config = dict(
    arch='convnext_v2',
    model='self-supervised image encoder',
    dataset='drawn small creatures on textured ground',
    train_examples=101725,
    image_size=32,
    crop_scale_min=0.4,
    horizontal_flip=True,
    color_jitter=0.6,
    method='simclr',
    isotropic=False,
    norm='layernorm_no_bias',
    hidden_act='gelu',
    mlp_ratio=4,
    layer_scale_init=0.01,
    inner_norm=False,
    patch_size=[2, 2],
    depths=[3, 6, 6],
    widths=[64, 128, 256],
    kernel_size=5,
    projector_hidden=512,
    projector_out=256,
    projector_hidden_layers=1,
    temperature=0.3,
    init='lecun_normal',
    residual_init='none',
    optimizer='muon',
    muon_scale='original',
    learning_rate=0.0086,
    momentum=0.85,
    nesterov=True,
    orthogonalizer='polar_express',
    adamw_lr_other_params=0.0018,
    ema_decay=0.999,
    magnitude_pruning=0.7,
    max_steps=5500,
    batch_size=128,
    epochs=6.9,
    lr_schedule='constant',
    warmup_steps=160,
    weight_decay=0.03,
    adamw_weight_decay_other_params=0,
)
Rows from block 11, named by matrix and row number. Rows with one number belong to one neuron. Each number is 500 + 25 x the weight over the matrix's rms, rounded and kept within 0 to 999. All counts start at 0. Numbers have three digits each.
# fc1: MLP up (model.blocks.11.mlp.fc1.weight, 1024x256), inputs 64-127
# fc2: MLP down (model.blocks.11.mlp.fc2.weight, 256x1024, transposed), outputs 64-127
fc1.721:500607562514500500500500500500500474508500500500526539403460470518433500500484500500509500500500500500500500500500555500500500500500500500500500497444500500500500535500500534500500558500500500
fc1.722:500498500500500500500494500500500500500494500475500500500500500500500461500500500500500500488500500481429417500500500500478464500500491500500490500500500521500500500500544500500500500500466500
fc1.723:500500475500482500500500500500543500500500500500500500500500500534500505500500468500500500558500500500500500500500469500500478499500474500500471479500570500500539460500500500500500500471449500
fc1.724:500500500456476500500500441500562500422500500500500500500500555500540500500500500500500500500500500490558500500500500500500500500500500498500500500500525500536475500500500500500500425500504500
fc1.725:525500500500552474500500500500462498500500500500500500488500500500500500500477470500500500500500500461500500500500500500500500500500500514485500500446470500500534500500530500526500500461500461
fc1.726:500559533500500480500500500500500500425446500500458500500626500500518500500500500572500500544500447485527493500545500509500503446500500500500500500500575571500562500500500500481500500500465500
fc1.727:500500500500500500500500500500500500500500500487500500475500500569500500500500473500500500500500472500500500500416500544546500500500500500513500500500500500500500500500500500500500481500495500
fc1.728:500500519500501586457500521500500535515554500500500533516500383500444500500500582500500500504468440500464500436500530500493527580500580493500469500455500500507534486438500500500500500500500580
fc1.729:500500500500500514500500453409500500500500500500534500500500500462574500500500500462500500500500561500500500500500447500551500500500500443509500500500398500500570500482500500500509500500452495
fc1.730:500544500500491500500500500500500500427513437500481500416500500533421516500500500494511500469500500500548500500500465500500500489560500519500500500500500500569500500500500500500490500530565537
fc1.731:500466500500498500500500500500500443500500500500500500500408534500500500500500500500500500500569500558500500530500500500500489585414500500500500500500500428552500587492500500416412500558500500
fc1.732:500506500500500500500500520468471491500521500492500500500500500500517500500500500500500500542500500500500500452494500476571500500500500454500500500500500463500500488545500483500500500500517500
fc1.733:500496500477500481500500564500519500455500500500500555500500500500472500500500500546500500476555500500500500500500500477500500541500500500490500500487500500492531500500500500500462500476500500
fc1.734:500534500500500500435500500500500500500468500500500500500432484500500500500500500500500495500493500532500500458500500500500447500573500500590500500500500500500500500500500573500500500500500500
fc1.735:500500571470475500500515515500500500500500533500500500500500500500537500595500454566500500500500543416500500500500551500500500500500500471521420500500535500494566500646500500500595500500500500
fc1.736:500500553500506463500500500520531500500500500500500471500516500500443500500500482500500500589495500500479500500500500500500500460500500448500500573500572500500500503485543431548500500567499490
fc1.737:500500514500467500549500500500563500500500500500500500500500500500500500500448500500500500506500540500500500500644469439500500500500500500500411572500500500500500592447500500500500500417500500
fc1.738:500500460500510500500500500500500500500535500500500500486500450500479500500500500500500500500500450500489500500527500500500500500500492500534485500519492500500500500500458500500500500500500500
fc2.721:500500497500401465500500500434500500500500500500500500500500511492500479500500531495455568500529457547500500500500500500500500500504500500539504469483500500500500432500569500500500588500500500
fc2.722:500556482500500500500500500536500489497500540500500500491500500450500527449500500553442500500500500460500542452500500500500500500500500500500500500472500500469500500500500500500472500500488528
fc2.723:500460500500463536500500500500475500500500483500500500500495500500500500500500524487462500506482451500500515500500500500500500500500500500500500500500500500500500500500500500500530500500500500
fc2.724:500500500449500500511500556500500500500500538500500500500500500500500500476511500500500500500500500500464430547500500500500509500549500500500547500422500500500500500504500500500500482500500396
fc2.725:522500500500437500500500500500500500500500500500500458570500529500545500500485500500473529500500500500564500500500500475500500500439500500500571500500500500500500500500500500500500500500500500
fc2.726:500490500500500500500500500500581500503500500500500500426500500500500500500500500500500588500557407428500500500500500500500536585500500572400459552500500500563556500500500500500500433500500500
fc2.727:500500530500500500445500500500462500500500500500500524500477500500501551500536500460500500500500500556500466500500500500500494434500500500500544500500500548500500500500423500500500500500500446
fc2.728:500540500500576500500500500500500556500500500500441464500500515500540500500469500500505500566500500500500500500500445500500391500500500450500500500500500500500500475532500552500625555555430534
fc2.729:500421500500500469500500500500500556455529551462450558500500500610500500500484500500500500500500436566456500500500500500500517500500459500500500500529500500500406500500500523567500500500500521
fc2.730:444500532447424500500500500446500500500551500502500463483500474500502500543555500554500538500486500500500500500500500500511500500500500500500500543460429478500500500500500500500570500504500500
fc2.731:500525457500394512441500500430500500500500500500500500500418527528457500500526500500553500547500500500500500458500588500500500500500514500500527500500500500500500500500500500500514500500514425
fc2.732:500467477500450571500500500500500500500500500500500500500530504445500500500500526500541500500462500522500484500438500500500500473500549500500500500500500500500500500500500428500500500500500500
fc2.733:500500500567500486500500500500500500500500477500500502500500500500500525495500500562500500500472500500500500500500511500455500433576500442500500500500500500547500517500500500500466500555549500
fc2.734:571500500500404500500448500500500500500500521500500500508500500497500500470435500500500500500409482500549509500500440500500459500536500565500559500500500500476500522473500500500495500500500500
fc2.735:500500500500548500500474500488500500500500500493500500500500500404500500500507500500500474501500500500500468486500500457500500500500500500500500456579554541500455450500529500500500557500500500
fc2.736:455443500498500500500500500500560500456542510518461500500500535450500500500500500500470550500500500500505500467500527500500500500500500500500500500500500500549500500500463529534500500500452456
fc2.737:500500500500563500500500581500537492500450438500490483500500500500500547500475500500456475500500567468440372500560589343517500500500500500471455500500500500430500500471528479500500500500500500
fc2.738:489500500500500500500500500525524439500500560500500441500500500500537486525500522500500500500500489500500500500500500503500500484500500500500539500543500500484500500525500488500500500500457466